From a checkpoint of a small image classifier.
Data: trained on flat shapes of many kinds, plain or patterned, on busy backdrops, 48750 training examples, 50.9 epochs.
Rows from block 12, named by matrix and row number. Rows with one number belong to one neuron. Each number is 128 + 24 x the weight over its row's rms, rounded and kept within 0 to 255. All counts start at 0. Numbers have three digits each. After the name is the row's rms in percent of the matrix's.
# gate: MLP gate (model.blocks.12.mlp.gate.weight, 848x320), inputs 80-159
# fc1: MLP up (model.blocks.12.mlp.fc1.weight, 848x320), inputs 80-159
# fc2: MLP down (model.blocks.12.mlp.fc2.weight, 320x848, transposed), outputs 80-159
gate.203 098:080136133118155128094151130191129104111120176138137114124119159126126117134166150110133143158107090083143137130056094128094121090134157118129163095113104159177105150136144169123118156157118179123096113114096140117120133127130156126137142139
fc1.203 098:114139150095147146128124124153110144132124148166113143131055183077133167136157135136127139141130127078123106135143116140153129121103101159143144132094145096145158122084127148106138144150145128185135152136105103124095158119141148121111132090
fc2.203 099:053090149177132136137148150115149104133154148169131106125121116123128103149110131167145126162108148123161140140157126108116128109113120090144116047143153140128146117121098111100152152101141193115113144108120162130153108132136181199153176122
gate.204 102:180117125152140118093138086130165164132142135138175106177173117156119097098067129138154141129121123157152117121141122107109120124115081091200135131119128127126127191127108115135186140085096121147117135128083130100139148127136089139135124108
fc1.204 101:136134129153107125125132116169140130107127160091143120126084118113178138096162092113169107114126106157137103106154125100121105155195106162125127134130172144121098113157147164161148124088153136131145097105132136126133117106087129126139136107
fc2.204 103:156139125113150145142095149147146142113086120159147101135159151152107136139110114134158093124131090165121088138127131133133128117124098162119093130094111115129123160174175110144151121169116112174138167120102151142130144094112130115116099128
gate.205 107:109108045139092113115153157117091156143145093163103111138132110128082169108100050149134148121124125152130108104122176115148100134144134153129084149149126131118119145088104133154124110093137122144122104123149121131118141114110150102094126093
fc1.205 105:152128124147113139111102109143135097106129140133128158130140135121106124140105143144120086084168104091096123106144167123098089099185119125113147088150114099175160133108126137103117101081116097111110159154119134121111170097129110114115089086
fc2.205 108:158102122098117178089149137146115122090092136119087123122097138147139130094079124116116115148118154097140111139104154091131092123088140126136131146168096146100181116116138158091128142139152128111157102139151152122137105122120089130087152108
gate.206 101:136128169128108148134151108113097157095140079112127116116162135137129134157146155093109154112133140109134123126129133158138130151148162093111111118118140143096088127161130166134122066098142188121147115138146131085132135117161152130114142139
fc1.206 098:165163118143151141125137131135124111111119152129116154070111142124116154104129132156092128115151148135101139120139134117133108147087131149169147117132132111118102130160129161121159122146128121140134145141167108101165164145120105130106167101
fc2.206 099:114128116124099187145165127130157148118142137109132131151135134117109185069121167147129123099160148151083122146097185122142128136095154147111077126164098166095173144133129149167179143158148123105150168092102130118096094127097139104113102096
gate.207 105:102108066156091117122135124141102149135131155078147097123144121142106109103164159131128143111154185111137102139114189133115095131132119128140136172110103107123119127137082145166155137155149131170151145107171117121136130139112135131167131131
fc1.207 108:103099130114068160170132102110101123111107111148062142159093129145146102118135097152112145141163130143130102168110108159098107132103125113095124115142127122174111145121168124152119132116143117135167113162132157096146132136139099087136138110
fc2.207 106:133129150177149084143107125150147136133155122100114114145145137135137091142162143128137124172092140129099124112196108121122155138136130115143111128105143137146117113118106121107120091150152162152118147110166130100109175145148071124146150102
gate.208 103:120123130134133116155155158142116104163117119138109143157132140097179150149121118156126133162136136112095088128105111147109141111123113124133098185107154114103119148117142120118095103155141187120165138146093117124161162133123151113118143162
fc1.208 102:119139121151120103148144123158084182143129108092124141131121150119164125087150177120088131091131103121120136089138123150156177141111112118108126127136133146075145230103149115093131164102141148124101136146134136108125180157097165124156128128
fc2.208 103:152139147134113088125107109142105096126145125062133122129120171105077159155105115112087094103143114107168101165110083148171167165162131145136143162143133147097106124149098116112097121087146164150133114124147158113112118114180128141117099156
gate.209 099:138137168158133137143118148158145139099161135142105106120097093086119142124154157114101135137190125174132099151124136109097165129154116133133131165128131129155141121121139121136130155170131117199141144145118129121134157124137152113122104158
fc1.209 100:121118149171122176113075127091114164084177125131150144161153136127125086128118098100157125172152188142142153068119141165124112147142114090082136156115107144116129108108155127112141126132139100141081157131159110143132048149075074136073138122
fc2.209 100:148114097124164130120114144122171085137130157148129117119103132102141137084161135081157141149158128187135087163112151133158107128144111124145151092125086144101136137157144174157137155117147085156137127127158143142110099115126147149088097110
gate.210 101:131126112152151129129112116142158090115146136117110123110163128129098095126144116123118142115107118161156156131115112121132126151147103114153155142117136142157161103124126169151140121117135115185127149144119128137161115070090136117084146106
fc1.210 103:183158089180122088141129138113108130119139103129122089094176101117095120110109113078151086160136158125133123133166175118135162115130108135124117101132137108063119157162127122166156153147126093134172137124110139154137111139093120150131152125
fc2.210 100:157104141138094120106119101107083139173138156110128105139130146158084169173066129096146090062091138141130132113123117150110106143158113104143132162121158123104113157129133096128124096134119113134127143080153109122146157155103099146126103181
gate.211 103:139144155146147149122144127124148108119112114148139085122154145138105124130087143098132123144133100108164097132137146138093161087174164173141137153103121130134123152130123128106145130130136113112116123119109160071145129129137099122162129128
fc1.211 101:090176108114112122112123133149137097105073178062121146125173090131165115158169114140141081132125123103113131119124103113174110140109135133150153112141114117154121115148146100159109126168133114135136085124126140131122137134121148145137098084
fc2.211 102:135066125135088121153119092128109092123125088112150089094179095103149107154196125132139094131180154135106103129125119183125124131161111081110095119111102118133147152101106149147139154145118131100085130111107136137148169108135165112103159134
gate.212 105:159142081136167093110149165101132141174109113151160146115170131174126120122151143132137132165137125107127154104094141126080110138137124145121096146134108123141123126121155116163139140114118109104091131118110143127105123131099099128131170145
fc1.212 101:132129140129148154103117143155154144117145125118096097107113095156117102137092123091132122072110123171107125096133120142103095130151096104079147147098099137133086139134106122105140119142149162119137116081121110110133151155096094080165134157
fc2.212 104:080152131062120094134139114110159096102168138117162130129114126106106160081163112174104126115104138092109099099109136133165122140137139166113149142154139135119155135147121137134133149122105114141137115129130085119130130093125160135141105164
gate.213 099:123135166119078116112168109133167131130105072149128110101113112160128167118106148137095095109170110109141129136097108160079167133130109148095095090132098204147139138147122151130155125182145078133096152184147168118148135123123073160140126156
fc1.213 100:119157122102106131138125062106119127086148127140099134132131126136139162105138177133160177125116112128158128089151076144165149121139153143103149128109128144148127097103140134130115137126138111112111139140117116094102110135079126111118064133
fc2.213 099:125109117111133119126137141117127146089107170145102144137174110119123106159142131120114133121153134107130154123131102133161088185140115133105117112141124140144128079117089142123104177111145070149113095110140102148147161149099159143131149166
gate.214 100:144097131134127084140079109136120162155157143135135108133138139140139118161094116133120143116211120130160122130141127133141129139137128138135127205130135117112132127115157089119131117077149142115078174143101161097113128136120109108128122173
fc1.214 101:094150117128126122127166163157148150146126138130124084127149145158120126125123110142119142127114105165208167114149137160153168127089155134113166127124077119138115128132103164160091142141154167132127120164078090123118144140142119122125157136
fc2.214 100:114110146141093137111146118192089116136120147142137116117144141112140117089122121127096166172162181113102143150094143134135109126129119125156120156153101114145104138119129159142130129172156117121167100163148110117168109128108086146140160091
gate.215 104:147117170151110099149148112103097160153127105173159116149116127117137104165083152165114096153117188118098132106159142107111153130117099126130141133154123136173145151092088127153084099103152108085110139114129142133139113114114139112142176100
fc1.215 101:164139140162163100116146116098136108147109107168143076138066116095122119122148147107104097165136106218095136147133113135124124177111114124146132103118107142147135150120147147130101101143114144140110124114117153147160161134134127100122132142
fc2.215 102:126120150167101104142117126157157129116113140085130161167106134143132167105139119139131105146162116126120118128135094119098127157125154203132149140147157129105134143151120130117083121122094154101161090136150132138131109167086134112170139140
gate.216 093:129114121115113145129167181147103091140120150101116124138133117142171105087122144114121172192112078081140100125129112110118166167146094102074166132129145130140157172172107139107124128124098115101160119136101064156151117165100098142137116156
fc1.216 093:127176154078129119154110107102075127125099158152101141110123169192171167107130140163087133138160131141081108090133122148137112124126112091141152116162166101119108151141141104154123122073131098133135114158153156142137132148118140148113141142
fc2.216 094:143163134108089093148153138139125121112092109114139202107176136139138128130117124136087105140117147109145118119137095112139143161136096094132099178118138111133130119168138117129123131137136130142180142170109090073135112162142092128131126090
gate.217 102:127108123173113076139149102154100127109109145115081136130179139172107116134113133147121138139135123133157108137124078113128107135098122099121171166169097131145125154125127073109134152146087137091107115135134109106098134084145133129097140161
fc1.217 103:114149146148150135155156119102137093112123099153130099094170122152126114132166124150129121132156123120141116113176102139098148104116155151126161157091132127137116178108137091174109134098094156121140111118117117100152092147109127089138124150
fc2.217 102:129175177123125093125082081133096161102115107105135108118130166128128140093174117084144140153130111133121113167104129071119191134064128124113128112112141086135139124142111147142126162142133107099148129121098105138122129158154131132104174098
gate.218 100:090112167148138114128120125115122178139147139146126112130103144087147140101111129114108154105112128110172132148131130140123146122124111119112104112113127152121156149092125172126124138118137144114090158090139111174136108139190133140120110141
fc1.218 100:121119171157139135120128147149113128149131154097120137095160164122119115140186134131135119142097107111145140168113110087160165120136115133080129089120133136154126133142149119170111092149128139135138119102137128154112127135129143119119147131
fc2.218 100:140119152148118115127103149168118124158124100122105157112116124128148126128126077131119164177121119145136139131134087134117132121081155118141121128137168141136096139108131135134112114140088124106112166168085090145081127144107138086122145114
gate.219 098:183102102077118113132113120128125137161111121101102139139145133153148115154108109124130084125131153072166099146090101086156136134131115114115160105176111133181138133152135130112092097084114172104161139191185118146105131174130155127116136162
fc1.219 097:140069104124138109152134091125109121084080150085100113126162102175142122115123144111148119122150107127115115109134157173112159137108127106093184101093145124145072140101191154135103110067112106077060135142103141114123107120100135144172121099
fc2.219 098:152140090149132110131108089160140087134107139148148160121155153133188134147141143100118103158095126151149081149137089123074159139104136081111105144091151104122141126123134135133137130160114120135150097138088083133140140113128143152101151151
gate.220 096:113111124147134171178094106149134105129096102146169123137127156158120111138126145144114168145126107098120137139102137118108164113173125128135108128115173122154153118094165112120117167130075174124120147110160125136141100107142132169143103159
fc1.220 096:134117143123112167150106109115091148082151126122140157127107172125099142119129129104103107139109138135132169166126105124119175105096122118130119159111123097143142105151154111082117121130154105132096111142109148095119098145109125091169168117
fc2.220 097:100120114090119109151177128140110180114159135131123121150130144115161161155124156099125129138098118126167131145121124089140131129186101100133117099122126127128108123104128111140160155156143120115184132143140146122116097130116115112120143137
gate.221 103:090128150128119132093170128096120150109150116102118109097114111156120133175119112152172149117147128110142144109135141132100168112131093175079129117166140108138132129122100096144107136112144152098123153165110129113154148133130153111115115112
fc1.221 103:110128121153089136151129125146143114113169132167134127118104145104104130175149101138141137149127070118099145106099090079109155127162168143112117145155104135114177132125150126143129152096099126133135136098146162150108156140116132125075162124
fc2.221 101:184125112137135135139135186106145118137112118126169125182145165109085096109150135135157108107109105117116153090099131155134112122109131156130170150128120146124142130150146126145126120096094123154129144187156119159110128165142146133133136123
gate.222 103:111141133128121156050162150154167115118137114176135108131182118113125150181123124139129122128145127085124162140109149146176124144138118100149129121129125171095135127090149135087150149171116148153125151136128135116154130168112150156144088090
fc1.222 099:158099128130171106157094110089118111130111137126141107150102115110126147134108129111107134130120171139125114119122134181113089165125112114128150091165156090115129129114117133132090096144116110115140110198111079146125134115125128107106131111
fc2.222 102:141160074082105147149115120150103145116149132148139149124100114157099167162134075154107172135171139109121136122131122160127123135124106116152130139124155128113138144138148104129131117117118085121161148132096158114102098116122159092136140070
gate.223 098:135117128187140119101135121164126139162153104117168149124126127119097125110128113104141087133152163147106121107124189108143140123134110125099104148148117136086130167134110132101152166132147151090120114102138116129134105159112086150096127141
fc1.223 098:140115137122130110095087106135098132147131119141108139091128124142143143156131159106102134118164168105092163164153126124151143113091098146097131081196156128144052129145138149114095100137113096159144103125141137167131084158166137111148128121
fc2.223 099:150082151160083108133178132137153083112121104117088111150144124134095103119168146138083120127133136158114126118124181158153121124162137101140145146155073162101154149094162117093139150125120141119108100150141106101136149129145086121126101139
gate.224 100:110127153110134089120103141095147150108159120138091137143112158151121157149141162127091108104149126131129082153119170118132109151119156111144139113155134131177104121105090131133119108138149136136132146135132112120101090127141131183125119173
fc1.224 098:088153115100135160072153104131148094156090130131168117120142123133142174122106102137187153099141114133169127137121108172098078132167121095169123112134105118088120153176142117114134147121125147088138130176139116179110147104143150125122115125
fc2.224 098:145136121152152121101121123081180094138090141117130097119132110085136117123132167094119108177112142128135168143129107081108174132107147131100159120170152112137106146117124123138090141120180137104126122129134152116121129092122112141146149122
gate.225 099:116139088103116134157190131125123130078142135146109064158136130146117120158146097132139125108101148078128171127136152136173136086120094113131100180132101101157115120136124117104090125100131133129121144122116136130127106105124121126132150140
fc1.225 101:145119135137152081093091114123168097102118097115105146102121097157125127118138176117153160101107124115137148089173168095101113134145139133114065161116148116132134115133134135141058106117130112188082172094105138148115108128120143137120149141
fc2.225 100:124132113165163120130078164139137139111131135086179112071119143138126140124103111148109133149117149140158150104109150124148117081155197170120178116137122144145160115071142138146130095075101118123168099113164149134118142113147142150128138151
gate.226 097:132100122116101173132131161144088150123119072079093097117116142136096098116109097118097172163140119165128159119144164114154165125161169126147123145134095152124115124151154115160101149116166121155094149191155134096132131129138096122125165125
fc1.226 096:098124153142132147078152113153135142173137105130129117099130162127153107132118127121116146080128112099094205107086118107122099107143131143138141145142144133102113130130169111069101131086145100106143111155130146140122119147148126136132142126
fc2.226 098:132119129150167143142166125161141122128145151138142102134140132147160142177167103076128166144176108127107148122141152147075094133128137135089124094154128140128116129080122120143172089105137114141140152148184122129128139162093110111100121161
gate.227 100:141137148118146107093158094093118130125119125152138117122101120157173124143124114113161114125153070131154125118066111128104124109134140124110114147145164158085122103168107146120160143143099116132119118117134111163168109154138111151162092142
fc1.227 101:122130079126140162153127108135144163125138155166124117119131127106110095127094136157141135147152127138129148091157101123155123134102099140099146147132097143137116158105119151151128141112099147135117130142142142131147079119087140149114190121
fc2.227 101:108159175100144124136121074075112150129164139123113142083117146150133141122179122170129102088130132156088138137167111163126146151132092139111156131155160124179168125115038120136093157105128118150134157112086139184123114140161156130143133121
gate.228 099:103137123159140136133126140132126117164107145106120143137158113143144169117150110110126111123121169151124091091161141164144127155112092105121158126112123100131132147129145101131158112113112135103057140119099183128162131090133122125157131120
fc1.228 098:123112096110126095136133111192113164124139132092104119167067096110177155095152137123096135128177065118122140141168107129179118130132114108124129154105145099117118121151136139126157149144159118146131089081133148107124114109125119116146147161
fc2.228 098:166129122153139120145089135086099156115122086128079114090113116112114134115089122068125119117099112156136135125115152157105129137120115159129145106141142157102096099127127100122113120125142102163144126120146136158110084151145138117130166114
gate.229 099:140116112093142071098099133136134140103113144134101106132165135120133123136104135127110138092132166116136146135153150092166160115118091186166129101088146159129150117118157070100164142116126093085153109087061110113108128112135131094116150112
fc1.229 098:158121121131089101096142131093107148147144136079158095136105123155153083131100151132119122167157100154123137141143146142109118096157125127142103125135110107125138096115099165158107074121149192125139114126093123139106157149160169053117128120
fc2.229 097:160142121135123138149078108078142154143122108093160110162120143169118083181090115126132088112125121106139113173138148132117104049118136108125138098110134123076098127164130168156128121160137156147164167121105115104121141120110124147113158147
gate.230 103:161108095148138139091119122153133122130163153107085144168174075141131141083144116146135114122154136157156085127094154121147140139120108119101154144146127114100141134087142118111159091087149103089171141118098152166153118106141156159079156097
fc1.230 102:097187119100128161157154090122127164092089118115141128131140110160142191133167125111116154127118117142115116109142126133108111109119143149119075135136120157110130151123079143130110094145089099145101114112111153130146131145115129107160134137
fc2.230 102:125114122126131140126078178192137110168139128093141138120074143130157158110151196122096144146156134145146140116152113093145118139104121095106117095124165114114135125099113144191172126127159092155149133171176099137101100138162123123170107121
gate.231 099:124140141140165162116123171127119123124112107108115126155134112118135075088144146091086149139117135140195158126081148095138147155122128139133127152128099101081125157162099144121169142137099115111085097168114161138177130106089142142109151143
fc1.231 103:100161135141097124154101158083080135124122151153123101167146114131150119136108093134135104143131126145153137134096101107130140124132134109136108144111143125131110115162148117131113122131119170132125112137159177109178122154132157154120143155
fc2.231 101:125147162144115143120124112090086174106141162133132150142125102127209137093155132145116118126117168149131123128114072165096121162145149117114140136125176137106149123139136140101093142111150150112157112154123141110157107179128105124101084120
gate.232 100:145123141144125137132096158184126098125116106149128123109112139137118105104134141149162170196140106115131139125107101159140146115117093120117177109117126136088137149109114141124172118138085122109093152137143162097117171136109185110121150139
fc1.232 101:109128115110167111163153145136153063132127135129144122161125133162134107112090161111163130083142115154121122106139161113148131164172106159104147130089134132148115189151110127140152134122124162176125089145115129134116128141102095120139111140
fc2.232 100:082166138100143170123149112135102162088143157094122152191149132140137187106123130116134113116146125083122129095101108154114138122105169177152132138177151135110184164135131151118133126125107154125171127164117105112102149127145161122115121148
gate.233 101:135133123161069153132125123161105099138127107149130097128114091158082130149174122157103151153130119087120142136160136093130139092083103139113148143100138151162108125140135136163122108077150140144138160135162147158120137119157079130149151119
fc1.233 102:099164104109147105145103143165126149105092064142145113118106083116153134101124110112125096137087118159147144098125094111172100141111168133156139171125157111150110152138091134140130107129134133140111130146096115124130134115085168160136115140
fc2.233 100:112112125131178128161134125139108098120114133140126156167116082115141103180132098140136171115139148125119119145138089186152102140133089116137132133119132159090157144102109141116139144139128129187154136114136079102124139086143114103184073127
gate.234 101:104117074139123145105121116110125178177135142101104131113079111134136138115118085154119140205139143083125123113121121177136119151124136109107143123116127161137110115118111124121129164095130120133126135106139117104158099139159151142149144136
fc1.234 101:120118159088096113112153123080113083102154101140135149162135129135093109124135152138091132153113128109131098153125182121132097154107140138125173146116179098145118129082115132116152172129146104131111103100106165163124114132114127113122103119
fc2.234 103:103174140135123105171132079102121097094125112133122149110138091114134162138153129088122156148098120082098120111156122123081139114135155120154160096159115115118128152106096139121133146126128125112178170120088164144114126143104175104069139131
gate.235 100:151136144117110139156083132113115115146106099143129156175139085116143126134075134117142089135102146156117139118100177112077108156139107131101119098145133138120130110139118116124159154135121112111115148163155108115150144107137126090131115135
fc1.235 099:133175146118111104145124165133129095122105150131137154151100107128137077131141164143140147169128150147167140111106142129133119103121141124102100097152107118175083117206098128130123123097114094153149113147071119109129166136125124130127092108
fc2.235 098:141100154119151127129101141141151151131102117148132096137155103137154136136146160076146106139160136121138130108131115112094125139100110158142147163119109151110099112150110164110137123165192130092167109138118083170114113127157143110115114108
gate.236 103:133161111159094141088103096096144084144083131120140147121095087155112110103113134127105148102150156150097151113092140136097132139114140130124114124117166151144181137129132127118090131141139137124078127165144163145140166146153100133129114128
fc1.236 105:088118114115156133118125155184097128104115152136123104155142071161083113126125159116144103097150128132108100110095124133109072142128112112129123176123124110093116137133117187138119076101124113114143142120134143118198107166127113091175143093
fc2.236 104:100132153150104122103134130148143148130125143129075125136144119118140147108090144105122124170172126107155146121130141196117143149161157127154123116133150106106117125149106112084128108144152093080132123100134121100124131109121164111113139162
gate.237 099:145155179125141085138174151111105107087128114093150138140155098093111113144129124148106114130130116127098134118148122149091122100122092110124129147088084083134189118122152135177103135145116122147123188151153114150127125124096126162130139135
fc1.237 101:152106171136145084160100153155138094112122113138121133207099123118103133119106159094126118098167153113144123132119105104152092139116166159133158110134130103125118166136124121157119155112143162139131128137119051139120129139105157156141093148
fc2.237 100:137155113127130165125129182142105152108149129137114124131130140123156121104120125101150117110156135140126157139106114123078149125115156138106151115137108137113146144149146130117130132170106118081132155128173143143116109112124201067100148180
gate.238 100:113088118155110137162146135124096158135122134087133138163136088121149116097169104119088149085134155044126118129132138126114122166121125140119148107144123110129126149123160150120163153138124123087150109148136118077147161099148124149098143112
fc1.238 100:108109090074108170105105124109130123150142142120090167103129181092127136121137068137143119121133084114134117091128178184099111145137125129129172126081134146164162155130130145147140109183156148175113116108123120148126099113128137141085130124
fc2.238 100:147146131105106098127148120121152121145085132097087127155151147099118124157112135097167155108121132087125102198117121115143124154125110134127143124174130109114150133126094096133077164138101169126125109117092168171176145144148078141118149104
gate.239 097:136119158149105120149114157139189146100137145094142155066169128136081152115116145141181144156130155110116102119112082125154134121122155132102091132085149137092090154141144178133114175098154110114150144178106127136159116106120118122096081111
fc1.239 097:138142127115149134139132139136131139088126155126129134155095170114119129134140121129140116110136095161180130164116168139096126121151136131153139101131174106094113134149149124146080108149067090123159108118102129135149102107120081101145111093
fc2.239 098:098136104130101148131124066143146162139150114175100165136104155104149062133129196121107110113115116109114094156091124078152136156146094089123095117059132158109140121137120124170114141147132117139162131133144081108126128191155052100115140124
gate.240 103:122111099117131159090151118158139135152147115113156165103151121125110140151090072120120137116147143165145100135148187125144113109144124093101092125116148127100167094120150063108141137185113097121110159161105111107143094121111186119155129135
fc1.240 104:130168172130071083119159172136137078092154147108126100105107133113128153159114127145124144159122150150145108097124121137095094118112110111122113135103109122148139131150108093143127087101132107114114152103148157158127117125118086116094101143
fc2.240 104:108148127125135073129070129121115134131099136148139138079161134101158097164131140107118086151116168099101144142119123112116131099152130154087176141107138115100081142094141134186098146131164157128116103106122134132106131123155133080147123104
gate.241 103:146131119115152077170084136127145103134129178116154080137127161148123090110146122133139135116107093119133146144126108078115125161159051162125129123126136158134126110136152097168138155115116129131132084140189127111104159133090157106165176101
fc1.241 100:134156086123095126094115092055106122123093119088140155119152125164097082122163145114082107142100166146106116143117131080113108118118122134134146121103071132170128136111113121166136154125095103165118164130130127071135131141136104140125113144
fc2.241 101:143114125154119116135105142142169106120115137147145101160082150106102136139129184077104143106168141105122133098132113131134091118123114159146112160057132144130149124157148108124133151164142121138161151154147161158136103108137100092134115096
gate.242 099:150057112183135113131161118141070143171083104104129129122085109147138146130116107126127137155151113110093102111066126158117127115108127156116134132127127148134135145148086154137141151127144143135052154105126100143149159137145158106160077110
fc1.242 096:126174114130107122152118123139092140090121123107176114157101128146152090112055138167139128126147125139109145125109101109093137152157110110105122158105139126144094160135156117081124182094095111125137125090108152119156107132117135133144142130
fc2.242 096:106118129146129156107189100125118146141145113131143120137107129134100132119178116179095143172139170099138153128105145113106077138130120118138147139116087087147162114096125142111158153122129114118117137127137143165105172076096133137108118156
gate.243 104:150090124090129133120150122123148089102147099131149097108165104126129144095123150149139148140097136195190164128119093117140150121126126121128142114121093128159141101123167138198175117104116143132125128084133140114156139114092134143128134068
fc1.243 103:132119120157128083147164110123123121143107112142092124140145145175153132131092137138124149153137152093166116189129124132146164151130095158105069108114136116126083139129115076147147144119111082082120109095162139148125126147120173097151112110
fc2.243 104:104192143158162132121055133146122129146091142138127171078119150107143119121090129128109140162141090118135115167158136086127134122128156076151124169115113143112087099106092124114162110170139100113129137111183090153116109128112139133101165145
gate.244 098:154168145127124113138159144143136145144132131132134179083160123129167133120150134154071167112122153082115102167122124091121124115188147126114157107144170161139101134116107139140119120143125099120148160080149120110121149124147120128074146087
fc1.244 100:151150083133185150177102134103110116132150163156108158124154134129132124145141132142136172125079112141146150141117136079140131107112116106141163170151094112112100107129173092183120151144127127106118131133122114147146111130158162122152132152
fc2.244 100:116159092132108081096152149127121079102133148140062119097139142114144113121146137162135152119122107115165122103175173120126149132151082094155165114104121144179101113128078146127139158115109110110128101180128112124103098109151099112100128138
gate.245 096:139135185154127119113097160129117162106087118091169181123117122100115132135135164158123086123094095124133159141097094173102146136156133112102138149082122130140169160080149108126175123135132110088134161116125132114103142150118146108140119106
fc1.245 095:171154100095156123133155075158134115064135111125153146138079145105179128148115118157133165125135103163100114137124145122079084103114075102149117125148099135112105141172130167139111104103175113144126151138104112135144161124157080079175150125
fc2.245 096:162149130147177134089136153109116150136122140129091088147156111144096128143124149130107134174134120150132129151159151125140138136086114132110170130126092090141116127169117096143081147137103131135124115138128114108192131163160116132139152150
gate.246 103:121125147150135147124120133126094136134126170146171089152139102141103159112126177134087123145157154117153078109151113145104091094159118137111121127119140130143107083128101122110097146151106140142159116115095134139130203088096140194177134139
fc1.246 106:102103139133130106134115131092133144111110126143108103175140078142114120100104108116164147104145146168123095085145101089150108145137164126110133106104121144176101110164104119119134134151165102102073110113155095124125126094143115126145169098
fc2.246 103:079110113152166110110174093123154117115154127147169132163100144111122106137154129134111118090138135127154111123107085167147095138149135128124150117143113113148112127133133128121110116122127107111119116139130104110181134117107161139104061138
gate.247 104:158106141149110061095098141138135105159124088133179103144100141163077131125104183153126095138128128137157130097123163116080171122134144157118109106141102147148130138133137138129119103076083136158115108149137111092111157113153108138138158145
fc1.247 104:139117121121097135120120111103105120133149121155101164102132131139099155159096138142102139112079113077107136088161161158088125143126112096096148145131170135142134152133098129173148164135127133156083120103099098141103133106136098142128210105
fc2.247 103:119133110110125130146182149169128114125133111169117120151109098102100098101084136165113160108128147123133138154125099087134100126105149110122158138161137140112135148130123117103135122140131111126140101149179131094151136117114104094135110181
gate.248 103:112122139112133107156143097122075142118130137142157130086126120161123153133122144174116144114141118136118139106085114130133119146110138142129157144119117133100125135096138141131104165122150121075144128122150089142111138141132109129173120160
fc1.248 101:118135137112143144122156149117182136082113131148090109170126137140121123139124114094136118149130071152136123143136118160139145095122173139139153117130087168141107090096126124142128156144087128155079166135118131097111130131121156091108087142
fc2.248 103:095108099140134123160114154141115141136121105169126152119099114154129117101139046129148159144132126129131109108151109088132111117161132156144089152122100115119134101124163131142102150136142127091177138091129098121165108148105089124099109089
gate.249 102:137115094119146122115143116158165119142118117138101185174132105105132140177082136119105094101129154108096108135166126143140087089128140124169118150181119163146160143157148132105124089126137100124133145105100108154131114167149185096152105100
fc1.249 104:141123173149121180148101154143113136098138144084103059098150133146132132141110099179161120100135113131138153129117118156146104135108092159132126117122104119147088092150143109144139151130105126108143121143126176106127167128147121155179076106
fc2.249 103:155136131147133141174062150098127147158118125103125118129144076107155131124113079166119165091123139161120152111104121129155153153171147139118120146096194121090122160135152111116115066158128105137153161156163127128093101102140125080168166136
gate.250 103:176097136146104122156153134166181136183113116169092132107168134162100109143133123104110128159131146116112150101149139119129148123128133101180115138117139111150103126108130175141131115116164126107147108143067175067170177132128103098133125131
fc1.250 103:114094120130128121120125159073176141131158133146129137133156087166120148071125153147116116126078190101146123145122137119101115126128109172143131116117129117072129162118089157122119078117124122125132157134109139145123116167146161125144123081
fc2.250 105:087143072110136149088098132131115116154120177103117113115131059126069118110109152130113107169168114094165103159100166139176178113141128140104107125137139138159123165130113147134099100109104175118160109191111151133148143110079120147143147173
gate.251 098:136122110139138097166108143128130133119175138160162143146124167148169141164137153120074108137164103116124111132143105084121149134123142147097107117151140092106161139108109101156114124113111113140114129100134167133071156105143110146130157126
fc1.251 100:144177121149145148148119131116109124134123124117128129130188122117078134143134124141122135159068134141191098131137148122109108086133128079137126143159106198158125111111149153117118097112105159110095136090102116115121068159163153099090135096
fc2.251 097:121100127134115101101162135142106099134188094144119106136155141112099153118171124148122184138137156157111129134144098091157152180133117102091107149142109211146125102125128133108121160109143129135123116086092122113105173112115121150149157108
gate.252 104:132091150144148124109120159116128111115173148149141093115144132117131136132171131122074138096102147113147095136165122124112147123108160062143129144103107118144155145093170178109138136139139130114165141090144131131142131090140112171147089103
fc1.252 104:150080133123149139137128099132169140116111096185159149110157091116117149130145121116151085158182155108114124136123147083140170155141103121131168082159142152088121126133107116089072118101127137123152121121133107140113092123116107133119134135
fc2.252 102:148128093092137095149112085156120108153100143143135145109118143122100176136103084141150112102124150117142131140098129094110104077099132113129116095141159136151105146112146090124145104090137119122126139121089134134116132120181182159091124131
gate.253 099:120104109114108094140124152124113095102137122101129135124124130145096081122099120149186120125119146138144138135144111129115141108102100114112177129175141145120097112186158112136137125123082147100112172114105140105146114135094129143111117124
fc1.253 095:145152149147134116127149099116106106122113143140096119115146089134128097190106116107115147134119098106148098131081128104149120099121130113123140121123162114137099130106125158145102114123128150112078190158107159056124136151158140143154135134
fc2.253 097:131125134109175131118075175172141099154096130114172108160092074146139124109118085151146127153148143117147131113106126138084121116122137161122091150093120140110132149166130101140145128136147115111145132143147101164078108120094137126122109154
gate.254 099:162101135103151122123103091117116119127116129134090124108099084156110133089146082150149144164141133164110126158111151097145146135140141151129132103092128157126107112112113136144099116099126141123194136173081115128095123103097121147140160144
fc1.254 100:138092144151160123138123157100080095158079098122112135117119143149157095124118148092134129141150126145148152137102159150119164139142136156101105101140106129155140112137148140107120114103116108149123129089124135141135119148121098136135124096
fc2.254 100:100118134156129115132116124132138092116108164130087145120127118126149167163114156156131063117094097120129104123160110136140096141136109119096069109163139068148126161116093138110135121076141132165124074135092097174134192150091128088098160130
gate.255 102:140096145156154121089171158127129153118129109100152127130111153119094136131138113116104125141084159159130161102126109123112108156096153125103131101075126067092129143095102116147144136148130170125116134114117127086105088182130138114122123154
fc1.255 101:134107108101091133118131132141150094116121142120135129100087144121117159152172104179145127134067142130149145108109129146095140110097125086138141141138110115155156137099139103119132128099104145131108112149140083118136103093149119130121104134
fc2.255 102:127142129132139144149098098155129105094101150163127106117098157107123140119167167097152149128119184154129157132069101109133166100091197139105122141144103074118145125125160137124110123067104141083147154099117157163098135160129131134133074111